A small audio embedding model, trained from scratch.
Training: adamw at rate 0.0014, batches of 64, held-out accuracy 97%.
Rows from block 4 of a small audio embedding model, named by matrix and row number. Rows with one number belong to one neuron. Each number is 128 + 24 x the weight over its row's rms, rounded and kept within 0 to 255. All counts start at 0.
Before each neuron's rows are labels from the 100 clips, of 14976, where the neuron reaches its highest value: "top examples" is what is common among them. Only what is clearly more common there than usual is listed. The data: synthesised sound scenes: up to three everyday sounds over a background. In brackets: how many of the 100, against the usual share in percent.
# fc1: second MLP up (model.blocks.4.mlp.fc1.weight, 384x192), inputs 64-127
# fc2: second MLP down (model.blocks.4.mlp.fc2.weight, 192x384, transposed), outputs 64-127

top examples: coughing (100 vs 5.2); first sound: coughing (76 vs 2.7)
fc1.296 [120 135 123 148 123 158 137 136 136 113 158 143 133 144 143 104 126 162 171 144 165 100 141 128 146 130 134 109 149 131 114 136 139  79 151 159 135 120 152 141 151 165 115 162 121 140 137  88  90 124 140 125 142 144 159 150 112 136 170 142 138  85 108 132]
fc2.296 [100 123  92 136 143 133 106 153 122 133  98 125 176 157 168 107 124 173 152  94 125 116 116 111 113 165 154 171 112 155 135  95 160 124  76 123 130 105 159  67 144 118 136 122 149 163  66 139 122 109 140 142 111 144 118 162  91 136  97 128  89 144 148 115]

top examples: speech (42 vs 5.3); laughter (33 vs 5.6); first sound: speech (25 vs 2.6)
fc1.189 [147 116 109 118 132 160 129 140  95 153 164 132 158 125 143 138 117 136 140 158 159 122 176  94 163  99 122  99 169 138 152 140 125  63  92 118 142 147 141 165 157 141  98 154 163 111 165 118  79 152 125 181 140 108 154 122 120 112 123 149 134 100 116 128]
fc2.189 [138 124 131 130 140  92 120 155 177 123 164 122 119 105 105 180 111 122 109 131 113 165  92 145 125 169 112 164  95 102  96 149 120 109 118 158 130 140 145 131 120 107 143 138 113 114 110 111 154 143 111 158 130 176 127 117 181 152 147 154 154 108  93 137]

top examples: laser zap (55 vs 5.4); first sound: laser zap (43 vs 2.5); ball bouncing (41 vs 5.4); first sound: ball bouncing (38 vs 2.9)
fc1.366 [113  78 133 122 122 129 132 132 110 140 134 119 103 144 130  60 119 136 137 115 143 113 155 116 145  79 104 100 132 145 116 127 146 141 111 160 150 144 118 136 114 140 101 144 110 123 106 122 122 139 116 157 145 146 135 126  89 148 168 142  65 111 115 120]
fc2.366 [ 76 160 107  98 130 122 171 119 136 155 119 148 178 130 135 139 140 144 149 142 144  95 143 145 155 124 177 166 163 166  92 101 152 113 132 123 137 181 155 131 178 167 142 131 172 121 138 140  79 162 163 138  94 147 109 169 156 117 113 155 130 117 138 188]

top examples: applause (28 vs 5.5)
fc1.274 [148 103 130 125 140 143 106 111 122 127 145 122 150 163 137 108 158 134 164 166 148 110 168 130 173  59 131 137 136 157 132 151 139 114 141 168 145 128 130 150 133 164 126 129 155 119 149 137  94 109 106 166 116 134 147  97 108 106 155 117 118 105 134 142]
fc2.274 [110 120 171  99 115 134 171 177 146 115 136  93 152 155 153 125 130 135 117  98 122 155  89 149  97 154  77 124 119 127  98 132 112 139 149 144 138 153 101 123 134 157 164 157 128 128 120 110 137 122 165 122 151 112 107 152 128  89 126 180 153 166 137 132]

top examples: laser zap (73 vs 5.4); first sound: laser zap (54 vs 2.5); ball bouncing (32 vs 5.4); first sound: ball bouncing (29 vs 2.9)
fc1.195 [145  87 124 127 107 133 119 118 113 134 118 126 130 157 145  94 130 116 136 140 137  87  93 148 145 104  95 123 139 157 142 123 158 134 117 167 135 138  98 130 136 164 104 119 134 100 109 140 131 150 134 151 131 141 127 177 108 120  90 141  91 129  96 130]
fc2.195 [ 91 134 113 137  79 134 181 152 124 140 129 119 184 122 170 112 110 130 149 120 171 111 144 129 141 143 147 151  88 131 123 112 156 122 154 122 159 162 162 125 139 159 102 149 124  97  97 121 117 133 141 146 106 140 105 164 134 134 116 165 124  92 137 166]

top examples: door slam (100 vs 5.4); first sound: door slam (95 vs 2.7)
fc1.111 [108 149 134 153 156 137 111 105 102  95 100 151 171 123 172  81 109 116 157 127 143 113 140 151 160 114 141 123 127 176 107 106 175 151 118 122 125 134 149 120 151 186 112 110 150 142 121 147 134 161 159 125  88 164 123 124 123 154 120 128  86 144 127 137]
fc2.111 [139 140 126 151 121  95 149 116 156  78  85 115 159  99 110 122  93 119 119 127 112  91 129 103 123 112 104 158 114 109 121 123 128 134  87 118 122 137 140 154  91 119 119 108 128 135 108 114 129 167 138 144 102 134 118 100 127 137 166 139 115 112 144 146]

top examples: thunder (28 vs 5.3)
fc1.122 [115 131 129 122 136 136 130 126 109 117 142 137 126 135 127 145 159 115 143 150 141 157 115 116 146 139 131 129 129 118 143 142 151 122 149 135 136  70 117 136 140 104 119 166 113 124 119 130 171 107  64 122 102 125 158 115 108 111 152 106 141 190 142 120]
fc2.122 [151 167 146 106 141 124 127  92 127 114 134  89 144 105 102  94 126 127 129 119 120 132 116 143 156 139 119 130 104 180 111 126 148 145 107 155  86 124 148 166 155 111  95 119 151 126 141 122 144 174 126  85 184 122 123 141  74 159 124  95  95 112 145 119]

top examples: knocking (56 vs 5.3); first sound: knocking (50 vs 2.8); ball bouncing (45 vs 5.4); first sound: ball bouncing (40 vs 2.9)
fc1.350 [146 119 132 110 158 120 118 132  75 132 146 145 160 123 146  77 129 125 157 114 133 139 137 125 126 108 110 101 136 144 104 105 144 162 149 104 106 112 160  94 189 180  92 111 171 122 125 154 121 161 145 138 111 145 111 135 113 151 103  86  82 105 107 122]
fc2.350 [ 87 113 129 145 115 103 160 132 161 127 143 107 142 158 143 105 106 147  86 121 119 106 152 141 100 128 136 158 143 139 103 111 138 166 158 103 131 110 119 133  91 148 186 125 121 162 132 127 135 125 178 146  94 139  70 149 134 146 162 137  97 120 189 160]

top examples: laser zap (100 vs 5.4); first sound: laser zap (88 vs 2.5)
fc1.15 [149 119 143 122 159 119 137 143 147 154 149 133 117 168 100 115  91 135 123 133  92  51 107 131 141 134  92 168 180 120 128 145 135 138 105 112 158 124 100 147 123 144 135 140 104 107 122 158 150 103  78 140 111 162 119 125 130  84 136 136 131 125 103 136]
fc2.15 [144  88 155 122 136 117 147 138 158 161 175 154  85 170 104 101 120 112 144 118 109  98 116 103 137  99  83 163 138  97 137 141 164 173 119 129 153 142  79  89 116 136 147 115 105 100 113 160 125  99  92 124 154 171 112 117 116 120 146 135 108 152 123 133]

top examples: laser zap (100 vs 5.4); first sound: laser zap (88 vs 2.5)
fc1.346 [118 121 127 117 186 125 134 110 144 152 145 148 124 181 120 108 117 150 144 131 119  47 138 123 162 123 131 169 180 136 121 160 118 133  84 125 163 184 124 118 168 122 139 139 126  89 126 125 132 115  88 138 121 153 130 113 119 100 118 149 109  96 115 131]
fc2.346 [126 123 138 114 124  96 112 119 178  99 142 159 119 122 121 111 126 149 135 117 122  75 129 117 158 125 143 179 136 144 160 141 138 119  97 140 148 128  97  93 153 114 158 108 170 104 107 160 104 117  97 152 113 149 128 161 125 143 152 132 107 135 127 144]

top examples: ball bouncing (53 vs 5.4); first sound: ball bouncing (43 vs 2.9); drum roll (32 vs 5.3); first sound: drum roll (28 vs 2.7)
fc1.310 [137  86 115 108 138 151 122 125 137 151 138 144 158 106 125 101 111 142 140 130 113  89 164 124 168 114 165 119 184 167 151 122 122  83 121 163 174 153 144 127 172 114 127 143 165  99 125 119 122 133 103 159 128 145 150 139 121 156 122 143  80 124 119 124]
fc2.310 [ 94 117  84 132 116  93 149 110 153 138 127 128 139 142 166 152 111 140 132  89 146 114 137 118 115 123 150 172 126 188 119 111 160 164 140 109 140 170 160 152  91 172 137 120 145 148 123 115 106 156 191 160 134 166  69 179 125 127 105 110 102 112 170 120]

top examples: bird chirping (100 vs 5.3); first sound: bird chirping (72 vs 2.7)
fc1.56 [131 122  90 110 162 166 100 105 151 110 135 127 154 105 100  99 113 135 145 153 146  97 127 120 156 129 144 148 113 175 139 151 114 133 170 120 118 140 148 107 142 145 106 163 139 161 109 144 154 136 108 126 148 102 122 105  68 156 103 135  89 148 122 123]
fc2.56 [119 127 146 100  99 131 106 149 165  78 152 118 108 145 126 116 110 113 100  83 106 161  95 136 131 130 115 142 103 137 132 146 126 131 149 125 118 131 100 117  99 113 123 115 147 120 145 114 131 196 110 138 117 133 156 162 124  95 101 166 107 129 154  93]

top examples: laser zap (34 vs 5.4); explosion (32 vs 5.2); first sound: laser zap (29 vs 2.5); first sound: explosion (26 vs 2.6)
fc1.13 [137 184 122 145 105 147 156  89 105 119  91 129 160  97 161 112 118 159 134 116 124  94 159  99 153 161 168 134 187 154 112 107 123 123 101 114 114 109 127 188 148 109 127 106 151 161 167 102 137 158 157  95  84 123 129 131 114 152 115 126 109 141 107 124]
fc2.13 [112 147 118 116 108  97 136 143 176  86 172  95 132 100 149 114 141 135  75 105 141  76 112 133  89 193 112 181 137 108 103 136 111 144  87 145 136 154 126 143 114 146 149  85 107 132 115 126 121 193 152 145 118 153  76 129 122 144 124 147 100 132 127 127]

top examples: mooing (26 vs 5.1)
fc1.244 [110 129 153 138 141 167  99 153 145 161 165 156 118  84 136 127 106 115 165 184  92  91 143 144 176 143 121 132 180 129 175 166 128 121 151 109 143 146 151 102 152 114 133 165 141 158 153 123 107 129 133 155 134 125 153  93 108  95 117 115 129  91 124 134]
fc2.244 [128 136 123 149 128  71 109 160 173 136 139 147 126 145  75 146 163 119  97 112  98 110 136 129  86 137 125 155 136 129  88 146 131 111  98 136 112 116 115 107 113 109 121 124 138  74 150 152 108 138 142 142  91 171 104 114 167 161 153 133 144 112 115 120]

top examples: electric buzz (35 vs 5.7)
fc1.291 [113 113 139 143 120 140 147 110 151 105 130 162 122 137 108 145 132 114 157 138 159 126 136  76 143 115 104 160 125 129 113 138 101 127  95 114 151 136 100 117  94 137 147 118  97 155 125 121 109 147  91 182 147 144 126 103  77 120 147 130 133 146 103 160]
fc2.291 [121 116  80 114 130 113 116 153 167 153 133 153 117 155 143 157 155 121 116 156 164 162 149 134 115  99  87 128 103 124 118 138 134 113 110 143 130 145 152 135  98 108 173 150 117 145 123 130 107 122 117 152  99 105 130  90 155  95 153  95 168 109  86 148]

top examples: laser zap (48 vs 5.4); first sound: laser zap (31 vs 2.5)
fc1.1 [ 79 151 129 109 135 133 151  88 135 149 153 113 130 139 107  93 136 141 120 147 106 105 107 130 139 118 164 128 135 141 121 160  75  90  93 119 129 144 154 151 156 148 100 129 141 122 127 149 139 119 119 125  99 144 129 121 118 108 133 135 128 112 102  94]
fc2.1 [144  83 166 158 136 102 100 149 173 115 138 174 118  71  81 113 107 124 118 106 129  92 156 112 154  97 112 165 125 124 140 146 144 117 120 105 148 146 120  74 101 100 167 125 128 112 120 111 126 117  70 127  98 184 128 132 105 124 153 149 115 161 109 148]

top examples: crickets (64 vs 6.1)
fc1.86 [163  81 145 103 162 128 129 104 117 130 134 109 146 115 113 113 133 123 169 155 158  92 130 135 165  73 150 127 115 134 153 103 109 135 145 148 143 115 111 106 133 145 129 121 116 116 107 172 121 137  94 137 131 115 118 105  84 130 166 112  99 135 158 132]
fc2.86 [109 175 127 110  94 116 144 185 179 126 144 130 123 109 118 137 153 140  78 145 136 103 168 157 117 155 155 142 145 114 127 194 108 107 136 139 143 122 123 133 109 130 138 206 162  70 158 114 103 121 135 156  85 156 152 139 157 101 144 129 128 110 138 131]

top examples: coughing (100 vs 5.2); first sound: coughing (75 vs 2.7)
fc1.171 [ 96 163  95 149 131 151 149  87 125 127  98 131 148 134 142  88 132 168 135 121 138 100 170 147 146 151 148 110 144 155 129 131 104 118 113 124 103 101 166 163 192 123 125 110 181  97 106 104  95 101 145 113 140 101 141 155 113 143 129 150 141 136 147 114]
fc2.171 [ 89 132 101 137  91 140 135 124 149 113 128 105 127 140 145 162  99 154 106 113 126 124 126  84 109 138 100 161 133 100 138 173 113 132 107 108 124 132 132 145 107 133 159 133 103 121 129  88  99 141 162 155 122 144 138 115 173  97 139 142 144 102 143 130]

top examples: water drop (85 vs 5.2); first sound: water drop (54 vs 2.6)
fc1.90 [136 155 169 148 189 151 117 137  98 147 132 130 170 138 102 136 118 129 140 148 103 131 118 107 161  94 141 131 146 136 142 135 127 110  70 125 153 131 146 153 140 150 100 142 153 169 130 123  80 137 118 124 102 148 160 115 113 132 156  85 133 106 107 116]
fc2.90 [132 109 102 146  74 131 127 145 156 119 125 167 115 179 155 149 149  98 136 155 117 117 118 131 139 133 115 130 107 128 160 109 199 161 105 166 147 125 128 105 112 113 146 111 132 134  98 145 135 109 133 172 170 171 119 130 115 138 129 177 125 127 131 153]

top examples: electric buzz (35 vs 5.7)
fc1.218 [150 126 103 111 136 151 132 120 123 107 115 133 128 164 142 139 148 113 159 162 143 134 141  98 169 100 142 143 160 169 149 136 170 114 125 141 141 134 133 162 113 134 125 167 133 157 106 138 141 138  91 166 128 104 129 137 113  98 154 106 118 157  99  96]
fc2.218 [118 143 185 117  94 114 133 140 110 111 183 116 138 111 121 115 128  83 149 125 127 143 131 154  86 165 124 147  92 117  94  85 132 163 125 162 131 111 114 157 106 133 108  97 111 118 119  74 133 139 152 108 143 123 125 149 125 137 132 119 145 133 150 159]

top examples: car horn (68 vs 5.3)
fc1.14 [100 141  97  71 141 114 133 119 131 135 134 131 161 139 121 142 151 161 132 166 153 101 163 150 171 145 168 127 116 142 112 144 121  55 105 171 136 107 101 144 140 135 120 167 148 135 175 110 113 134 126 116  92 113 156 139 116 119 150  88 148 100 135 142]
fc2.14 [120 136 120 159 137 112 172 106 100 111 143 105  87 165 111 100 118 113 108 142 127 120 141  85  86 106  99 123 129 111 128 160  92 105 115 138 155 161 104 100 128 121 103 123  76 125 164 119 123 136  92  93 137 122 161 105 111 124 149 177 124 135 148 123]

top examples: electric buzz (51 vs 5.7); muffled (low-pass) (51 vs 11.8)
fc1.278 [114 115 117 107 136 201 132 105  71 137 117 161 150 122 111 128 132 119 167 177 138 130 127 133 184  93 147 130 138 135 175 108 144 131 137 136 158 129 139 135 168 191  77 192 169 115 139 137  98 127 124 119 139 103 155 119 108 129 111 102 115 155 122  90]
fc2.278 [142 143 104 152 127  76 102 145 126 171 139  94  96 147 138 115 151 175 147  87 139 151 103 111  86 127  96 141 153 159 119 143 124 103 103 170 141 118 150 151 131 169 148 135 161 146 111 128 104 114 168 161 140 152 120 115 149  92 137 121 121  77 107 115]

top examples: electric buzz (44 vs 5.7); vacuum cleaner (26 vs 5.9)
fc1.48 [154 143 123  98  83 139 106  95 105 112 129 134 130 137 148  90 120 131 157 122 147  85 111 145 168 129 161 161 149 131 139 130 124 108 145 163 137 169 135 150 156 169 105 152 164 115 141 121  65 126 122 126 108 121 152 128 116 111 127 108 103 138 175 127]
fc2.48 [159 100  96 134 144 126 127 146 187 118 138 116 138 103 114 135 130 142 114 135 110 112 125 140 132 124 119 164 150 107 163 156 107 127 121 110 124 124 113 111 118 115 154 126 144 115 115 107 149 137 147 154  77 181 100 128 156  84 130  93 122 114 168 113]

top examples: hammering (42 vs 5.4); laser zap (37 vs 5.4); first sound: hammering (33 vs 2.7); first sound: laser zap (27 vs 2.5)
fc1.225 [136 113 147 150 123 151 167  73 118 137 169 129 154 112 118  94 125 132 134 145 173  94 148  88 134  80 120 123 120 120 134 123 133 142  84 120 134 135 128 117 109 149 109 119 130 125 132 138  81 117  89 135 144 153 109 140 126 138 157 152 106  93 135 144]
fc2.225 [105 122  84 123 112 136 142 154 186 120 105 120 115 130  89 162 144 113  82 127 122 155 140 114  93 123 117 128  97  98 122 182 116 126 130 142 143 145 121 129 112  81 150 162 107 100 147 104 134 167 110 146 131 127 142 116 194 151 156 130 162 140 111 122]

top examples: siren (100 vs 5.3); first sound: siren (63 vs 2.7)
fc1.235 [ 78 118  90 148  94 183 104 124  81 140 121 128 119 121 159 134 103 147 133 160 147 124 153 143 150 123 127 133 147 181 159 104 123 130 137 128 154 152 141 148 133 186 128 148 131 137 102 139 109 125 142 141 163 125 134  96 117 109  99 144 108  92 136 108]
fc2.235 [ 96 113 122 167  83 122 127 122 121 141 125 153  92 154 149  99 161 137 136 154 124 135 127  78 130 129 154 137 108 132 168 113 146 166 124 145 161  64 162 124 107 126 134 172 108 148 117 102 104  81 117 162 128 140 177 149  91 129 137 120 129 144 110 110]

top examples: water drop (88 vs 5.2); first sound: water drop (53 vs 2.6)
fc1.253 [ 90 152  84 168 142 124  97 145 117 122 123 120 157 147 134 133  82 166 152 136 136 110 108 111 149 117 185 141 163 158 137 118 100  76 133 143 126 146 179 142 143 144  91 138 171 160 124 101 102  97  95 147 126 134 128 120 133 111 126 131 128 150 118 104]
fc2.253 [156 119 134 158 121 114 109 139 145 129 127 120 128 110 106 124  95 108 120 133 131 160 148 130 141 122  69 120 113 119 138 143 141  85  85 166 145 119 137  81  82  94 113 112  94 129 121 110 117 111 102  76 160 103 152  92 103 139 153 129 125 110  99 150]

top examples: ball bouncing (81 vs 5.4); first sound: ball bouncing (58 vs 2.9)
fc1.307 [151  98 121 120 152 156 118 105  92 127 123 136 131 121 123 105 114  85 144 172 125 137 125 121 164 113 138 133 166 126 140 137 142 119 119 145 178 123 127 141 148 135  91 154 125  92 117 149 141 122 107 111 146 160 189 104 116 150 132 149 108 112 147  77]
fc2.307 [ 90 135 127 114 142 127 120 133 152 149 135 121 138 150 162 135 133 177  98  89  92 133 128 171 126 169 138 138 114 131 124 123 120 142 126  89  99 118 140 142 169 126 140 127 168 122 143 121 133 131 142 124 114 160 131 173 105 157 126 124 105 154 162 127]

top examples: coin spinning (39 vs 4.8); sawing (28 vs 5.1)
fc1.319 [129 157 133 112 110 177 106 130 137 119 126 143 133 103 141 125 150 156 152 204 141  86 143 138 179 120 158 128 117 117 141 146 143  53 118 143 130 147 153 136 196 145 125 130 167 115 162 113  96 145 121 154 115 141 162 129 107 130 130 101 143 109 147 118]
fc2.319 [141  86 107 176 123  82 114 164 173 106 116  78 120 171 121 119 125 122 112 107 116 142  97  98  83 107 121 127 154 148 146 111 140 156 167 146 129  86 130  98  92 126 167 118 100 155 112 159 163 131 146 134 116 119  97 141 149 117 132 110 112 137 175 106]

top examples: helicopter (48 vs 5.3)
fc1.275 [136 118 117 117 163 143  97 111 142 138 134 120 138 153 141 120 170 137 163 180 165  62 122 138 174 104 162 150 118 128 171 120  94  76 117 150 143 128 140 108 156 173 109 133 156 138 133 182  82 143  94 174 114 103 138 124 105 109  99  93 111 133 139 131]
fc2.275 [114 156 137 143 147 121 165 148 134 152 127 127 172 124 119 140 122 113 103  82 115 132 144 140  72 147 146 107 133 133  93 138 146 120  98 111 104 113 164 147 140  82 108 149 151 100 101 152 145 146 144  95  86 135 122 153 177 162 124 159 122 117 115 118]

top examples: number of sounds: 1 (62 vs 33.4); engine (30 vs 5.2); crickets (30 vs 6.1)
fc1.249 [135 115 114 131 141 142 120 100 135 122 137 108 135 136 166 105 140 161 171 172 164 117 134  93 128  71 130 161 154 168 145 174  90  98 166 158 136 156 122 143 154 133 124 195 188 126 152 116  82 178 123 179 128 149 160 116  94 147 159 128 109 115 131 112]
fc2.249 [ 88 137 140 121 135 139 142 153 138 135 149  99 165 148 155 160 120 109  95 121 107 131 141 160  97 149  93 120 113 124 113 148 156 163 112 147  88 130 122 160 133 148  99 139 146  95 139 150 101 127 150  66 143 133 146 109 160 163 103 155 131 126 151  96]

top examples: crickets (60 vs 6.1)
fc1.201 [136 148 122 105 116 171 126 111 111 133 115 161 119 129 148 129 150 117 159 167 165  83  96 135 164 125 131 111 146 157 115 141 124 116 150 157 144 124 105 168 156 185 126 139 139 127 151 135 114 138 125 130 126 136 155 133  97 115 156 119 122 120 129 148]
fc2.201 [104 167 149 124 125 114 158 162 133 102 154 131 110 147 150 110 154 146  94 166 130 141  80 107 120 133 136 141 158 149 164 145 134 175 122 147 165 108  98 151 114 119 127 136 121 145 152 103  93 115 115 137 128 128 141 111 139 132 144  94 159 130 122 115]

top examples: thin (high-pass) (33 vs 12); applause (25 vs 5.5)
fc1.373 [127 133  91 151 140 148 126 106 127 140 126 148 118 151 116 121 154 129 177 153 132  82 139 117 150 108 146 174 116 174 141 123  99  94 112 141 156 124 134 121 150 140 127 143 163 119 122 146  66 112  91 159 161 123 151 128  65 113 156  96 122 108 145 153]
fc2.373 [155 153 133 151 135 106 159 145 132 118 158  91 135 124 133 188 141 112 121 119 104 174 123 127 105 137 102 127 135 126 106 136 124 136  82 163 132  89 132 171 150 146 119  94 153  70 135 140 125 128 150  95 121 144  96 140 172 114 145 100 158 114 118 115]

top examples: thunder (93 vs 5.3); first sound: thunder (73 vs 2.7)
fc1.186 [142 130 102 159 124 125 142  74 105 128 119 137  89 118 113  88 137 116 140 126 135 161 123 110 132 120 126 128 119 134 120 147 107 101 117 130 132 122 117 135 158 119 135 128 116 157 154 106 140 163  71 129 141  77 120 152  81  88 129  81 107 131 131 135]
fc2.186 [127 152 127 124 136 115 132 128 156 147 150  99 105 148 151  80 150 137  79 114 105 156  97 155  95 156 106 124 113 103 149 144 122 139 156 144 120 121  85 155 121 106  99 103 110 105 171 124 142 163 153 138 158 134 138 137 123 107 130 130  91 102 173 105]

top examples: electric buzz (45 vs 5.7)
fc1.316 [ 92 139 143  65 122 172 150 105  89 149 129 136 124 106 147 122 149 109 114 174 135 130 113 100 177 105 165 128 145 141 144 159  98 111 167 146 116 130 100 135 179 111  85 157 135 132 196 106  78 148  88 123  99  98 151 113  88 104 132 147  96 133 146 135]
fc2.316 [193 110 127 112 121  49 106 122 147 137 136 116 119 161 124 134 110 110 104 140 135 122 105 127 119 111 114  97 134 114 122 130 153 125 110 170 132 173 111 144 122 145 126 114 134 129 104 135 134  99 127 143 164 150 143 120 156  74 139 129 122  92 113 127]

top examples: water drop (68 vs 5.2); first sound: water drop (52 vs 2.6)
fc1.62 [126 147 138 148 174 165 106 138  90 122 147 144 169 103 106 103 133 100 188 129 139  90 152 159 153 117 170 153 126 117 150 124 110 109 159 133 157 121 154 131 152 132  66 133 112 142 131 136 144 129 113 120 106 115 156 131 111 154 158 116 113 135 178 141]
fc2.62 [122 147 157 100 149 104 140 166 151 141 149 115  99 151 163 157 134 127  84 117  82 158 136 175 123 172 103 163 185 102 105 134  91 137 127 132 126 163 121 160 148 122 160 124 135  95 134 111 129 136 132 104 141 139 118 154 180  99 118 140 163 138  96 132]

top examples: ball bouncing (88 vs 5.4); first sound: ball bouncing (79 vs 2.9)
fc1.257 [159  96 145  89 171 144 122 114  85 121 138 127 141 138 174 100  77 141 149 133 135 126 123 134 150  79 106 123 142 136 137 118 155 133 130 135 126 155 123 131 142 147 102 105 153 102  92 168 140 151 143 159 135 143 120 168  90 155 125 134  76 137 119 114]
fc2.257 [ 90 114 105 125  81  98 172 139 167 136 146 133 134 158 121 107 123 116 102 126 159  99 122  85 116 127 124 159 103 131 110 138 123 158 106 157 194 135 112 146  92 147 157 139 121 137 127 148  99 120 112 155 146 162 115 134 113 149 122 180  87 121 112 162]

top examples: chatter (77 vs 5.6)
fc1.61 [121 109 100 100 139 166 106 132 113 174 150 145 121 146 111 143 128 154 152 134 146 122 109 109 147  99 132 139 121 151 154 140 168 121 164  99 135 161 141 132 165 183 122 178 166 106 171 121 121 177 116 159 137 110 135 130 134 137  93 137 128 119 136 114]
fc2.61 [151 133 135 144 117  96 165 149 155 103 160 140 138 119  94 174 153 106 133 131 122 151 155 150 132 136 160 165 141 119 129 155 134  95 123 129 142 107 130 103 130  91 183 119 132 107 107 116 127 118 124 155  48 165 139 155 144 141 174  90 128 145 118 160]

top examples: vacuum cleaner (67 vs 5.9); number of sounds: 1 (67 vs 33.4)
fc1.50 [111 137 160 126 139 186 147 123  95 117 147 146 142 116 122 107 129 153 164 148 130 122 168 118 164  78 120 121 105 154 153 146 148  75 116 150 133 159 145 157 145 161 119 139 101 143 153 124 108 126 100 147 101  94 150 112 106 135 134 142 133 157  86 124]
fc2.50 [101 128 182 127 142 133 125  97 122  99  99  99 147  92 122 157 117 105 142 111 103 128 126 129 161 133 154 103 143 144  99 109 148 144 131 125 127 159 111 124 142 145 132 107 148 110 140 107 148 148 148 102 120 138 121 147 134 150 129 123 114 161 158 127]

top examples: helicopter (33 vs 5.3)
fc1.215 [133 130 134 124  88 145 118 139  74 112 165 139 102 127 101 134 117 119 177 148 137 146 145 122 149 131 123 103  98 139 160 112 131 144 114 123 147  98 135  98 113 146  85 123 112 157 108 133 112 107  95 113 148 122 143 103  60 129 119 136 129 186 144 130]
fc2.215 [113 127 143 132 126 141  92 124 115 124 152 143 173 140 131  85  96 170 121 102 161 145 174 127 131 110 117  83 168 131 144 107 140 114 168 113 113  98 137 116  88 136 120 161 126 126 139  90 135 137 151 139 101 146 157 133 165 147  94 139 111 118 188 108]

top examples: doorbell (59 vs 5.1); first sound: doorbell (34 vs 2.6); howling (25 vs 5.2)
fc1.237 [115 103 130  79 101 130 111  70 109 105 112 135 118 107 156 147 116 141 145 133 136 114 121  87 138 137 171 166 124 116 122 121  99 141 128 150 131 105  92  79 117 128 126 118 123 121 127 127 146 107 116 118 128  80 117 111  92 111 108 122 155 167 115 139]
fc2.237 [129 125 120 170 103  79 131  85 114 131  93 130 125 100  93 102  91 118 112  87 160 125 148  76 114 107 164 118 147  99 128 146 106 123 143 136 125 114 106 105  83 100 137 136  84  99 154 112 145 133 107  78 119 149 153 116 119 148 133 128 108 123 147 126]

top examples: helicopter (35 vs 5.3); car horn (34 vs 5.3)
fc1.270 [103 156 145 118 147 193 132 103 148 148 118 130 124 130 146 135 168 169 167 159 157 117  91 131 141 128 152 144 137 131 136 135 135  92  98 182 151 109 139 178 147 168 104 135 159 106 115 168  97 124 107 151 128 162 115 128 101 143 145  78 125 112 102  87]
fc2.270 [118 127 113 107 116  81 117 114 196 111 110 128 156 127 131  92 116 148 107 154 138 116 136 128 144 127  92 145 140 153 146 143 142 142 134 122 167 122 112 120  84 111 181 158 150 167 164 120 166 171 144 194 114 111 111 118 158 131 158 131  77 119 148 159]